{"train_examples": 78125, "noise_aug": 0.002, "norm": "layernorm", "inner_norm": false, "width": 192, "label_smoothing": 0.2, "residual_init": "none", "one_sided": true, "max_steps": 29700, "epochs": 24.3}
Rows from block 2 of a small sound classifier, named by matrix and row number. Rows with one number belong to one neuron. Each number is 128 + 24 x the weight over its row's rms, rounded and kept within 0 to 255. All counts start at 0.
After each neuron's rows are labels from the 100 clips, of 14976, where the neuron reaches its highest value: "top examples" is what is common among them; "loudest band" is the band of the loudest frequency at the time of the peak. Only what is clearly more common there than usual is listed. The data: single English command words and digits, spoken by a formant synthesiser in many voices. In brackets: how many of the 100, against the usual share in percent.
# fc1: MLP up (model.blocks.2.mlp.fc1.weight, 576x192), inputs 96-143
# fc2: MLP down (model.blocks.2.mlp.fc2.weight, 192x576, transposed), outputs 96-143

fc1.202 [139 133 145 127 133  90 164 123 135  89 170 142  72 119 154 116 110 145 107 108 113  76 118 125 145 167 151 148 160  99 167 113 133 125 176 124 131 108 132 150 100 116 114 144 114 118 113 137]
fc2.202 [159 108 133 145 136  90 114 140  93 116 135 131  95 127 130  97 112  87 212 122 110 114 155 117 154 104 125 101 122  96 118 151 108 126 136 124 138 102 141 122 103 104 134  90 119 129 110 151]
top examples: pink noise (36 vs 13)
loudest band: 4000 to 8000 Hz (34 vs 14.4)

fc1.550 [182 148 152 155 149  97 108 191 139  86 101 115 132 124 156 118 113 152 162  81 140 174 124 147  76 124 147 116  98 156 149 132 131 142 176 114  84  80 132 106 123 135 168 199  98 111 128 138]
fc2.550 [117 141 102 139 112 145 104 161  92 156 125 106 160 129 128  99 146 112  99 117 155 124 122 131 141 146  99 137 164 117 167 113 142 103 110 113 176 173 121 139 115 105 124 103 124 149 122 121]
top examples: /s/ (55 vs 19.7); /ɹ/ (38 vs 16.1); /ɪ/ (25 vs 8)
loudest band: 4000 to 8000 Hz (44 vs 14.4)

fc1.502 [145 130 129 150 163 119 130 152 154 128 142 136 153 157 104 100 160  78 145 130 173 134 142 105 110 156 119 133 102 108 134 132  98 130 140  98 139 119 150 147 108 122 131 126 147 109 127  89]
fc2.502 [ 95  99 135 141 127 150 131 113  81  88 109 139 161 134  93 141 168 117 122 130 157 128 120 186 123 137 126 151 173 122 106 172 134 111 118 138 100  95  75 127  97  84 109 138 165 147  75 126]
top examples: reverberation (74 vs 34.6); intonation: rising (54 vs 23.9)
loudest band: 500 to 1000 Hz (46 vs 19.9)

fc1.488 [184 108 133 145 162 103 101 127  93 171 116 123 129 118 122 113 127 127 137 103 149  68  90 125 107 103 159 163 105 107 102  79 122 117 133 127 121  99 153 142  77 173 152  96 134 132 132 133]
fc2.488 [168 125 121 147 157 100 150 149 147 121 110  62 124 106  90 107  96 141 145 106 130 188 155 139 151 128 111 152 113 100 144 167 137 124 130 127 146 102 124 167 168 158 160 126 143 132  98 148]
top examples: /s/ (63 vs 19.7); /ɛ/ (46 vs 15.8)
loudest band: 4000 to 8000 Hz (75 vs 14.4)

fc1.191 [133 127 100 175 139 125 122 123  80 150 138 101 114 139 137  80 135 103 103 101 144 152  73 139  83 122 161 116 111 189  93 119 109 137 179 137 134  92 144 127  53 123 113 124 128 109 107  77]
fc2.191 [151 135 172 105 102 119 111 132 141 114 142 152  97 143 126 134 124  79 121 104  94 139 102 136 167  78 136 144 125 127 152  75  78 108  90  88 117 134 120 137 151 132 154 113 125 121 103 156]
top examples: intonation: rise then fall (96 vs 23.8)
loudest band: 250 to 500 Hz (48 vs 22.2)

fc1.152 [145 104 125 126 153 143 136 125 136 183 137 127 100 133 138 102 144  88 109  72 140 140  91 136  58 134 159  88 102 100 121 110 134 132 164 130 139 122 164 119 116 139 140 139 121 130 139 159]
fc2.152 [ 78 122 138 102 160 109 126  92  68 148 100 168 152 112 159 151 145 149 116 113 135 144 130 175 129 126 100 147 127 101 110 135 133 111 116 102 121 176 133 139 145 108 196 138 133 143 151 124]
top examples: /k/ (34 vs 15.6); /eɪ/ (31 vs 6.6); /tʃ/ (29 vs 4.2); /dʒ/ (28 vs 2.2)
loudest band: 2000 to 4000 Hz (59 vs 3.4)

fc1.462 [140  86 128 136 143 106 127 103 153 138 145 123  92 131 194 141 183 112 161 106 148 169  88 112 137 139 158 110 120 124 134 108 162 124 164 122 112 141 160 147 124 122 127 164 138 106 151 144]
fc2.462 [180 157 113 178 142 106 130 135 136 111 152  95  96 145 145 156 111 149 137 101 116  99  93  56 162 132 112 101 111  81 110  96  81 136 111 136 135  86 162 122 110 152 129 149 112 121 132 118]
top examples: intonation: rising (60 vs 23.9); /oʊ/ (40 vs 16.4)
loudest band: 250 to 500 Hz (67 vs 22.2)

fc1.522 [158 106 105 128 124 102 108 121 194  95 157 126 104 133 108  83 182 135 152 113 120 130 114 129 117 135 140 115 115 114 163 133  91 170  93 188 128 125 138 129  91 163 145 161 111 159 164 148]
fc2.522 [118 107 133 169  95 122 119 126 109 129 179 132 125 136 125  97 173 130 134 136 152 117 102 115 132 165 143 113 163 109 120  87 102 135 154 108 144 163 128 126 149 113  97  95 123 132 141 144]
top examples: /p/ (38 vs 17.8)
loudest band: 2000 to 4000 Hz (30 vs 3.4)

fc1.278 [132 159 138 145 158 106 130 114 131  73 146 139  98 150 119 133 165 111 165  82 163 143  99 118 150 110 153 102 127 130 135 120 136 161 123 152 145 118 124 118 112 109  95 138 125 132 159 133]
fc2.278 [143 152 150 145 145 138 107  75 120 140 111 138 113  85 118 156 131 108 139 106 144 134 136 158 124 106 179 127 141 133  91 167 113 124 104 112  86 128 136  77 172 142 145 135 142 136 149 126]
top examples: intonation: rise then fall (79 vs 23.8)
loudest band: 500 to 1000 Hz (44 vs 19.9)

fc1.302 [119  96 138 116 157 161 157 151 152 123 147 114 140 109 109 141 158 151 111 167 141 153 141 128 101 123 100 159  68  95 101  99 122 100 139 169 107 110 119 125 141 136 139 140 116 129 150 169]
fc2.302 [115 144 137 142  96 109  98  90 138 151 116 188 123 155 125 124 112 139  97  95 143 119 107  92 114 172 130  89 139 137 125 167 160 105 132 142 196 128 150 135 120 133 134 114 120 134 169 102]
top examples: white noise (42 vs 12.7)
loudest band: 4000 to 8000 Hz (47 vs 14.4)

fc1.199 [102 127 123 129 116 114  88 161 131 157 114 143 140 153 112 123 132  97 120 133 132 144 130 195 119  70 145 122 170 159 133 110  94 153 131  94 154 146 169 169 131 119 141 137 143 102 124 105]
fc2.199 [128 109 124 125 150 163  81 142 131 122 119 170 131 146 136 131 129 158 150 129 130 116 184 121  98 126 132  89 154 164 130 135 111 124 171 151 160 114 134  95 118 144  52 105 135 129 120 157]
top examples: intonation: falling (64 vs 23.8)
loudest band: 500 to 1000 Hz (42 vs 19.9)

fc1.241 [150 129 148 155 128 116 129 125 167 128 190  93  82 128 150 144 202 115 146 140 131 120 117 102  99 168 141 130 145 199 152 118 131 127 109  97 131  97 114 158 116 136 158 137 138 154 147 184]
fc2.241 [169 115 114 157 106 138 154 132 113 145 128 106 117 102 137 149 153 105 137 186 152 151 106  73 141  98 156 186 170 126 109 134 131 112 110 125 166 146 136 118 142 155 160 119 116  84 138 140]
top examples: /t/ (71 vs 22.3)
loudest band: 4000 to 8000 Hz (60 vs 14.4)

fc1.542 [121 121 137 124 116 112 109 117 143 159 129 132 105 116  92  97 147  96 116 153 125  64 137 113 120 150 162 154 120 111 153 165  94 133 182 129 117 119 143 128 135 107 167 132 137 112 155 143]
fc2.542 [118  93 138  79 136 123 147 133 111 126 147 105 161 148 143 146 140 123 100 118 112 139  96 113 114 127 141 126  79 128 129 140 107 109 114 123 136  80 114 128 172  97 116 102 139 131 128 133]
top examples: quiet level (59 vs 29.2); /s/ (44 vs 19.7); /k/ (36 vs 15.6)
loudest band: 4000 to 8000 Hz (53 vs 14.4)

fc1.310 [140 148 138 124 135 144 102 114 130 133 111 143 170 131 137 144 136 114 101 164  94 116 113 139 122  81 130 124 146 135  97 155 131 119  97 128 142 106 145 152 105 148 152 110 136 129  43 170]
fc2.310 [145 102 134 117 147  86 103 119 131 213 140 132  75 100 106 100 166 147 140 109 121 127 113 140 153 143 125 137 145 122 107 134 116  69 141 105  98  99 129 131 152 115 149 162 121 132 120 118]
top examples: /p/ (54 vs 17.8); /t/ (53 vs 22.3); /ɔ/ (29 vs 9.8)
loudest band: 500 to 1000 Hz (83 vs 19.9)

fc1.168 [131 123 141 133 166 127  91 126 110 151 125 135 124 136 117 156 198 106 107 140 114 232  93 140 140 113 150 138 154 124 109 140 156  99 166  99  92 110 120 148  81 179 147 104 152 127  94  84]
fc2.168 [126  92 116 142 108 124 130 138 137 155 117 138  87 137 118 132 105 146 116 115 128  83 128 131 130  71 124 136 138 202 151 130 104 133 125 136 119 154 114 143 111 126 117 158 140 150 105 185]
top examples: whispered (53 vs 4.7); /ɑ/ (30 vs 12)
loudest band: 500 to 1000 Hz (45 vs 19.9)

fc1.151 [137 114 115 129 186 127 142 144 163 150 132 107 100  84 116 145 141 113 120 145 143  89 144 144  97 146 137 109 106  82 137 148 138 120 125 132 143 109 153 141 147 146 159  85 126  94 161 165]
fc2.151 [109 142 130 101 128 123 149 107 195  99 119 173 138 120  90 131 148 158 146 126 114 146 122 133  90 126 171 148 109 123 137 132 135 128 111 158 113 147 169 128 153 146 133 127 139 149 170  86]
top examples: /p/ (79 vs 17.8); /ɹ/ (61 vs 16.1); /ɪ/ (59 vs 8); /i/ (56 vs 4)
loudest band: 1000 to 2000 Hz (29 vs 4)

fc1.46 [122  97 121 155 132 158 131  99 149 136 113 111 153 130  97 140 161 119 159  74 152 122 132 168 107 144 131 192 120 135  98 119  94 132 134 129 131 108 142 171 151 139 168 111 124 123  98 131]
fc2.46 [149 157 104 117 103 117 140 156 136  98 161 154 149 133 130 116 164 146  95 141 147 151 112 129 109 151 144 101 154 107 143 131 168 122 171 137 104 119 120 169  91 128 169 182 127 143  82 118]
top examples: intonation: rising (49 vs 23.9)
loudest band: 250 to 500 Hz (51 vs 22.2)

fc1.128 [116 112 118 136 124 117 117 138 158 178  87 120 130 101 106 130 141 121 144 134 175 173 112 114  86  97 165  63 126 115 186 136  82  91 176 118 135 153 169 158 100 108 124 127 155 106 107 130]
fc2.128 [156 103 139 100 143 159 158 137 112 143 150 104 138 132 136 128 115 121 137 131 127 148 134 170  97  95 136  94 115  86 163 179 144 132 146 150 135 137 116 120 109 124 144 146 123 152 152 125]
top examples: /s/ (98 vs 19.7); /ɑ/ (72 vs 12); word: stop (37 vs 2.1); word: start (35 vs 2.1)
loudest band: 4000 to 8000 Hz (69 vs 14.4)

fc1.438 [147 140 131 167 159  82 122 140 104 115 100  59 138 129 143 122 143 103 126 135 119 148 150 119 169 129 147  92 156 135 145 127 130 105  95 164 116  84 159 134 115 129 154 142  96 164 137 133]
fc2.438 [155 175 127 158 147 142 126 122 124 111 139  82 128 124 125 140 111 119 131 118 141 210 158 100 147 145 150 208 214 128 131 108 134 140 124 139 128 160 142 105 137 130 116 127 129 132 125 113]
top examples: /ɝ/ (40 vs 16.3); /oʊ/ (36 vs 16.4); /m/ (26 vs 10.1)
loudest band: 250 to 500 Hz (46 vs 22.2)

fc1.262 [ 95 167 166 122 147 122 103 121 133 128 129 154 125 140 138  95 158 109 149 114 133 179 110 141 141 122 127 121 135 137 156 145  99 128 157 139 154 118 150 119 132 143 141 114 129 144 110 134]
fc2.262 [141 147 103 163 157 148 128 117  58 120 169 112 127 119 124 119 147 136 102 142 106 181 144 173  81 122 134 155 155 120 139 130 125 143 103 145 122 201 166 102 140 157 121 113 147  96 120  85]
top examples: voice: child-like voice (60 vs 25.1)
loudest band: 500 to 1000 Hz (68 vs 19.9)

fc1.86 [139 128 132 163 153 131 145 149 119 109 153 123 112 112 139 142  57 131 123 118 141 119 125 129 156 124 135 134 132 113 163 149 108 159 123 158 154 105 158 120 132 166 140 107 172 174 125 127]
fc2.86 [114 133 135 123 140 187 122 126  95 166  88 100 107 131 131 147 123 128 137 104 119 111 130 118 116 103  96 149 110 152  74 143 100 118 178 160 184 142 128  81 125 145 168 129  78 130 132 154]
top examples: whispered (29 vs 4.7)
loudest band: 250 to 500 Hz (63 vs 22.2)

fc1.485 [104 128 150 133 156 153 150 134  95 166 132 104 159 137 122 110 119 121 133 120 160 136  85 176 131 137 145  70 145  74 102 146 147 139 114 148 141 129 135 140 127 121 142 105 150  91 119 116]
fc2.485 [185 131 118 145 130 143 126 114 136 100 112 148 145 160 141 118 101 150 152 153  90 132 153 124 106 158 112 141 106 134 101 143  99 147 125 118 148 120 126 140 114 131 135 105 110 152 126 149]
top examples: voice: child-like voice (68 vs 25.1); intonation: falling (53 vs 23.8)
loudest band: 500 to 1000 Hz (69 vs 19.9)

fc1.563 [101 135 120 117 150 117 106 127  68 119 133 164  70 109 135 104 143 105 160 113 126 154 103 100 128 116 120 135 130 155 111 113 136 146 133 118 147 109 129 143 128 115 135 129 143 121 122 141]
fc2.563 [129 115 134 174 115 128 115 127 107 116 116 130 125 116 100  99  80 118 100 112 123 117 112 124  88 125 122 140 110 115 140 125 154 122 128 101 144 110 133 136  63 158 143 111  96 129 144  85]
top examples: /s/ (46 vs 19.7)
loudest band: 4000 to 8000 Hz (41 vs 14.4)

fc1.99 [120 137 126 117 143  93 108 110 126 158 142 105 175 126 103 122 139 129 121 100 120 140 118 139 191 173 125  95  99 175 165 139 172 100  96 140 136  77 150 124  96 132 152 105 125 135 120 134]
fc2.99 [120 149  92 113 162 149 139 118 181  91 150  91 108 164 139 114 112 138 114 154 151 152 130 124 123 147 166 153 123  92  91 112 130 136 114 103 122 105  76 129 112 100 116 106 150 151  93 105]
top examples: /s/ (53 vs 19.7); /tʃ/ (46 vs 4.2); /ɝ/ (45 vs 16.3); word: search (44 vs 1.9)
loudest band: 2000 to 4000 Hz (35 vs 3.4)

fc1.417 [166 129 112 158 152 121 129 136 150 166 108  71 141  92 116 138 109 115  92  97 134 134 126 144 135 138 121 135  74 124 118 115 147  96 106 128 103 120 148  91 111 144 107 105 124 133 130 114]
fc2.417 [145 161 143 138  98 115  87 126 132 142 143  97 152 110 107 149 159 155 160 143 122 124 143 106 120  90 134 104 145 123 113 135 158 153  84 131 143 164 122 109 132  98 130 128 120  95 108 145]
top examples: voice: high voice (59 vs 24.6); intonation: rising (57 vs 23.9)
loudest band: 250 to 500 Hz (50 vs 22.2)

fc1.13 [159 129 110 117 162  80 136 133 184 116 147  65 150 149 107 173 111  88 151 111 103 106 124 128 167 153 118 128 131 159 122 153 122 163 115 118 144 145 129 165 120 129 134 121 124 139 162 167]
fc2.13 [156 133 131 125 107 133 140 134 105 230 146 136 103 145 171  84 177 133  89 157 124 129 123 141  91 145 105 141 141 105  95 158 127 137 144 117 179 142 124 112 137 160 102 148 135 102 105 131]
top examples: /t/ (82 vs 22.3); /ɹ/ (36 vs 16.1); /ɪ/ (27 vs 8)
loudest band: 4000 to 8000 Hz (77 vs 14.4)

fc1.305 [114 133 142 141 140 109  75 139 157 113 119 152 110 130 174 128 130 107  90 103 137 150  99 179 163  95 142 137 146 108 174 121 114 144 100 119 149 116 135 124 129 138 127 100 146 140 150 143]
fc2.305 [136  83 164  79  97 141 140 147 113 113  95  63 121 134 112  91 150 100 160 154 141 171 114 126 110  96 167  81 129 123 111 133 110 131 130 130 162 121 154 101 139 154 129 137 140 169 154  92]
top examples: /p/ (43 vs 17.8); /eɪ/ (25 vs 6.6)
loudest band: 2000 to 4000 Hz (37 vs 3.4)

fc1.163 [133 122 156 183 141 188  85 151 103 123 110 126 119 126  98 126 136  90 102 151 154  94  87  81 154 123 182 144 129 120 130 113  99 129 121 130 127 130 142 132 119 173 111 142  85  95 137 103]
fc2.163 [ 88 144 140 117 112 114  98 133 158 139 124 173 126 161  99  97  84  95 158 168 131 148 195 124 117 119 155  82 105 150 134 125 110 166 100 143 135  98 139  79 152 156 111 115 142 146 129 124]
top examples: intonation: falling (62 vs 23.8); /oʊ/ (48 vs 16.4)
loudest band: 500 to 1000 Hz (41 vs 19.9)

fc1.173 [120 144 101 156 112 136 112 117 100 160  67 105 101 111 187 151 124 143 157  61 128 111 113 156 171 125 139 151 171 120 150 136 134 121 127 116 118 154 139 108 107 126 183 144 102 122 134 147]
fc2.173 [127  90 171  94 122 109 147 128 135 123  83 135 113 106 183 142 157 159 111 125 119 122 138 120  86 165 174 134 194 133 125 131 103 126  95 125 118 134 158 154 161  96 140 117 140 133 106 214]
top examples: voice: high voice (52 vs 24.6); /t/ (50 vs 22.3); /k/ (42 vs 15.6)
loudest band: 1000 to 2000 Hz (27 vs 4)

fc1.81 [138 118 101 142 152 122 123 175 128 150 125 113 124  99 159 118 119 123 136 131 152 115 134 145 154 141 115 172 156  94 105 107 126 146 184 102  96 134 166 137 113 169 134 115 146 146 119 114]
fc2.81 [ 94  89 144 125 138  99 133 122 124 119  88 134 134 103 168 119 152 110 124 138 136 159 141 106 134 142 142 102 147 181 138 117 176 130 193 147 147  99 123 145 154  98 161 156 141 131 130 170]
top examples: /s/ (66 vs 19.7); /k/ (40 vs 15.6); /ɛ/ (37 vs 15.8)
loudest band: 4000 to 8000 Hz (80 vs 14.4)

fc1.558 [136 156 130 147 112 103 150  88 135 133 146  81 135 149  86 121 163  66 138 137 119 131 111  85 142 141 126 123 105 123 153 130 166 125 189 138 117 139 142 143 115 122 140 200 125 114 114  95]
fc2.558 [136 138  54 182 128 149 138 159 129 134 182 129 114 125 138 120 100 119 109 130 136 159 129 114 102 148 109 127 113 120 134 116 130 138 136 136 130 163 126 149 191 120  98  88 110 132 112  76]
top examples: /ɑ/ (95 vs 12); /s/ (95 vs 19.7); /t/ (95 vs 22.3); word: start (53 vs 2.1)
loudest band: 4000 to 8000 Hz (62 vs 14.4)

fc1.254 [140 135 109 123 170 105 141 129  96 136 155 137 151 121 113 126  42 154 110 167 143  95  87 143 112 135  85 155 108 124 115  99 104 173 150 111 151 107 146 104 122 136 151 157 184 162 117 107]
fc2.254 [117 133 133  88 158 142 135 125 110 117 136 123  64 111  86 139 140 141 103  93 131  91 131 133 135 117 107 150  86 137 104 153 149 130 121 135 148  64 114 113 152 153 132 173 122 102 118 142]
top examples: intonation: flat (51 vs 23.8); /ɝ/ (45 vs 16.3); /m/ (30 vs 10.1); /ə/ (27 vs 9.6)
loudest band: 250 to 500 Hz (61 vs 22.2)

fc1.169 [ 89 114 133 139 153 107 125 143 121 170 102  74 164 120 145 145 118 117 119 124 126 134 116 144 105 115 117 142 158 138 123 119 122 140 130  99 148 145 145 128 154 141 145 112 141 126 137 114]
fc2.169 [120 158  96 157 140 135 105 101 121 129 125 164 120 145 121 129 117 143 143 125 171 122 140 117 116  71 166 127 103 160 151  86 150 131 106 125 123 118 173 116 140 116  91  97 145 112 115 112]
top examples: intonation: falling (68 vs 23.8); /oʊ/ (41 vs 16.4)
loudest band: 250 to 500 Hz (59 vs 22.2)

fc1.429 [136 120  93 130 151 124 133  80 115 102 104 127 161 112  89 109 138 137 183 141 151 171 151  46 123  90 150 162 105 139 144  90 105 126 144 164  88 115 154 150 116 138  97  98 142 121 128 113]
fc2.429 [123 172 168 166 133 147 136 166 118  89 133 196 133 126 119 114 140 115 146 148 108 101 139 135 145 157 118 135 137  77 142 153 151 125 124 129 115 131 136 115 158 100 116 115 124 142 144 133]
top examples: intonation: rising (67 vs 23.9)
loudest band: 500 to 1000 Hz (40 vs 19.9)

fc1.421 [ 93 120 201 165 143 133  79 162 103 111 113 121 117 112 125 131 121 145  97 143 151 117 103 180 122 117 157 144 167 112 129 147 156 131 157 141 115 142 163 172 150 118 129 110 150  87 117 101]
fc2.421 [125 132  88 167 153 158 146 131 112  96 122 139 143 137 133 145 105 144 150 160 158 126 136 131 130 107 128 121 106 109 120  99 111 152 116 135 115 148 125 112 136 153 119 105 143 125 126  98]
top examples: intonation: falling (50 vs 23.8); intonation: rise then fall (49 vs 23.8)
loudest band: 250 to 500 Hz (48 vs 22.2)

fc1.236 [141 117 137 162 137 116 134 132 117 176 117 122 152 125 164 124 110 150 135 102 167 134 134 107 183 155 140  83 105  87 136 124  68 144 117 129  93  99 161  96 100 132 150  93 112 172 128 119]
fc2.236 [167 115 113 145 145 108 120 144 152 183 118 126 121 126  98 102 108 164 131 102 154 139  81 175  89 145 107 148 117 122 105 128 128 103 156 130 103 114 126  92 141 126 147 140 118 135 102 108]
top examples: rumble (31 vs 12.7)
loudest band: 4000 to 8000 Hz (33 vs 14.4)

fc1.459 [128 121 127 134 106 114 112 167 133 142 129 146 130 145 151  82 129 105 135 172 113  90 112 176 112 140 156 117 119 140 125 149 109 138 128 127 140  89 127 111 132 128 169 129 159  89 160 163]
fc2.459 [124 133 135  94 139 160 124 152 148 113 122 151 132  97 145 132 130 139 149 151 122 107 106 158 136 144 142 115 154 142 100 163 159 116 140  94 135 116  96 125 168 126 152 150 117 117 138  96]
top examples: voice: child-like voice (70 vs 25.1)
loudest band: 250 to 500 Hz (54 vs 22.2)

fc1.455 [130  65 109 172 143 122 107 123 117 168 119  88 133 117 127 130 127 131 127 103 113 136 123 139 126  72 131 141 117 156 141 165  93 136 172 112 154 161 150 114 129 132 151 106 117 117 147  97]
fc2.455 [ 99 170 105 138 114 137 165 153 103 111 130 161 168 158 127 126 175 101 138 166 137 172 100 118 176 123 171 142 147  85 114 155 148 115  98 124 126  81 140 130 123 123 163 121 137 176 129 124]
top examples: whispered (28 vs 4.7)
loudest band: 500 to 1000 Hz (53 vs 19.9)

fc1.267 [137 124 134 141 127 155 159 124  96 110 127 130 149 133 152 104 102 118  91 114 132 102 135  99 124 115 140 120 142 121 127 151 113 116 114 111 131 131 145 146  98 139  94 142  78  89 158 154]
fc2.267 [177 140 132 136 115  87  84 153 134  91 123 100 128 127 110 120 149 114 101 119 102 154 151 156 104 111 159 114 153  76 104 141 159  93  91 126 143 131 133  98 144 156 100  99 145 137 151 119]
top examples: voice: high voice (59 vs 24.6); intonation: rising (48 vs 23.9)
loudest band: 250 to 500 Hz (45 vs 22.2)

fc1.543 [128 127 109 113 138 124 113 140 156 136 138 134 152  99 116 122 121 135 107 140 109 178 118  75 143 121 117 146 105 100  82 122 136 143 122 165 152 131 133 104 169 132 133 135 134 139 100 132]
fc2.543 [124 148 122 128 121 119  78  58 167 136 104 153 137 137 150 187 111 125  98 105 123 119 105  94  54 153 103 130 138 105 160 170 164  95 131 132 134  53 118 132 115 109 128 152 134 130 151  99]
top examples: white noise (38 vs 12.7)
loudest band: 4000 to 8000 Hz (58 vs 14.4)

fc1.66 [139 126 125 147 109 132 128  97 132  96 142  93 105 154 110 196  64 111 110  80 170 117 127 128 147 134 138 119 103 128 109 100 109 132 102 138 120 139 142 135  94 128 117 141 150 129 106 139]
fc2.66 [130 141 111 128 110 130  98 146 146 139 163 138 121 118 167 107 125 119 141 145 153 167 146  89 159 186 143 159 144 118 138 155 122 122 128 132 146  84  84 119 159 112 134 102 141 123 104 131]
top examples: white noise (30 vs 12.7)
loudest band: 4000 to 8000 Hz (45 vs 14.4)

fc1.385 [148 160 140 119 129 153 186 130 113 130  89  91 117 129 171  99 127 105 156 144 135 169 145 138 145 140 170 135 116 140 135 153 143 114 152 123  90  85 160  76 111 140 126 130 107  88 127 116]
fc2.385 [ 82 124 105 164 157  82 141 117 135 101  93 159  64 143  92 149  98 131 154 148  94 154 121 136 123 123 124 167 149 127 165  76 137 139 111 122 133 141 124 112 151 151 119 112 128 122  95 110]
top examples: intonation: rise then fall (93 vs 23.8); /oʊ/ (42 vs 16.4)
loudest band: 250 to 500 Hz (54 vs 22.2)

fc1.536 [177  69 101 131 149 131 143 148 120 148 121 134 151  82 101  89 121 101 138 133 133 105 117 114  99 111 134 164 143 135 129 144 129 129 167 132 139 118 162 139 126 156 118 102 118 111 156 118]
fc2.536 [116 147 150 132 116 123 133 135 124 142  86 126 153 124 147 123 139 120 125 131 119 207 139 102 117 108 142 163 138  83  85 134 145  83 165 142 139 147 123 135 159 122 148 143 140 119 110  86]
top examples: /p/ (79 vs 17.8); /l/ (76 vs 27.9); /eɪ/ (58 vs 6.6); word: play (58 vs 2.1)
loudest band: 500 to 1000 Hz (40 vs 19.9); 1000 to 2000 Hz (34 vs 4)

fc1.539 [120 112  92 148 154 150 173 122  83 161  74 128 116 108 108 147  88  85 129 129 132 185 108 129 128 171 156 157 147 131 165 118 162 155 184 123 123 102 137 125 143 127 189 186 110  90 151 103]
fc2.539 [105 135 130 169 159 107 114 125 139 124 149 125 117 148  90  98 150 129 144 147 116 122  94  94  75 135 138 136 124 115 114  83 101 137 126 129 137 124 137 104 134 154 108 123  93  97 150 184]
top examples: /u/ (34 vs 5.8); word: two (34 vs 1.9); /z/ (32 vs 8.1); word: close (30 vs 2)
loudest band: 250 to 500 Hz (62 vs 22.2)

fc1.518 [154 156  96 146 150 107 142 111 147  85  78 123 108 128  76 117  77 100  97 113 149 119 142 100 151 116 135 109 163 116 119 118 109  98 135 133 121 143 139  96 121 114 141 106 109 145 109 142]
fc2.518 [ 97 105  97  94 136 108 126 124 126 147 131 102 137 173 125  92 144 128 112 122 141 116 128 125 108 101 101 119 111 157 118 103 130 127 159 138 128 123 120 158  69  97 140 110 152 127 100 170]
top examples: white noise (38 vs 12.7); pink noise (36 vs 13)
loudest band: 4000 to 8000 Hz (33 vs 14.4)

fc1.21 [139 129 107 126 127 131 138 155  80 159  96  72 110 159 139 119  90  95 116 149 149 106 139 138 101 126 114 156 140  99 181  88 119 113 129 146 138 113 155 123 115 128 140 115 133 115 150 136]
fc2.21 [119 130 146 122 102 102 116 117 175 130 135 165 114 156 161 155 119 144 129 155 145 122 152 131 159 135 133 138 144 114 106 134 100 103 109  90 133 133 129 182 192 142 122 137 148 156 132  96]
top examples: reverberation (71 vs 34.6)
loudest band: 500 to 1000 Hz (41 vs 19.9)

fc1.285 [117 123 110 109 137  71 121 100 124 101 164 177 127 141 152 125 108  97 156 108 133 111 106 155 140 192 149 110 141 153 139 140 135 146 115 121 118 111 114 132 107 126 130 145 129 110 153 169]
fc2.285 [ 77 125 147  99 143 148 103 112 107 179 119 137 108 139 163 132 108 163 131 107 105 122 131  88 155 137  95 131 145  98 148  95 148 138  83 116 161 169  94  92 140  88 145 137 149 116 102 125]
top examples: intonation: falling (73 vs 23.8)
loudest band: 500 to 1000 Hz (48 vs 19.9)

fc1.216 [ 94 115 119 143 122 148 171 139 110 185 105 154  91 151 112 153 106 131 129 122 152 158 137 115 170  97 167 128  82 153 154 128 136  97 160 101 151 136 138 110 133 156 161  72 134 103 155 138]
fc2.216 [136 155 119 114 128 160 158  92 146 162 127  76 156 119 117 113 125 134 116 140 116 166 137 145 123 118 127 164 140 141 164 139 142 115 146 133 109 174 119  88  70  98 110 134  94  93  87 147]
top examples: intonation: falling (56 vs 23.8)
loudest band: 250 to 500 Hz (46 vs 22.2)

fc1.556 [126 103 133 130 147 100 134 165 148 120 119 127 131 140 137 121  97 103 169  85 169 146 125 112 130 189 150 115 138 128 132 119 116 185 130 123 120 149 139 154 152 121 152 103 128 142 158 135]
fc2.556 [145 127 130 118 150 137 108 111 116 181 100 130 119 118 161 146 136 156 110 130 135 156 137 125 110 124 118 140 135  97 136 119 122 167 114 119 130 177 128 138 143 151 130 121 122 123 174 165]
top examples: intonation: falling (69 vs 23.8)
loudest band: 500 to 1000 Hz (50 vs 19.9)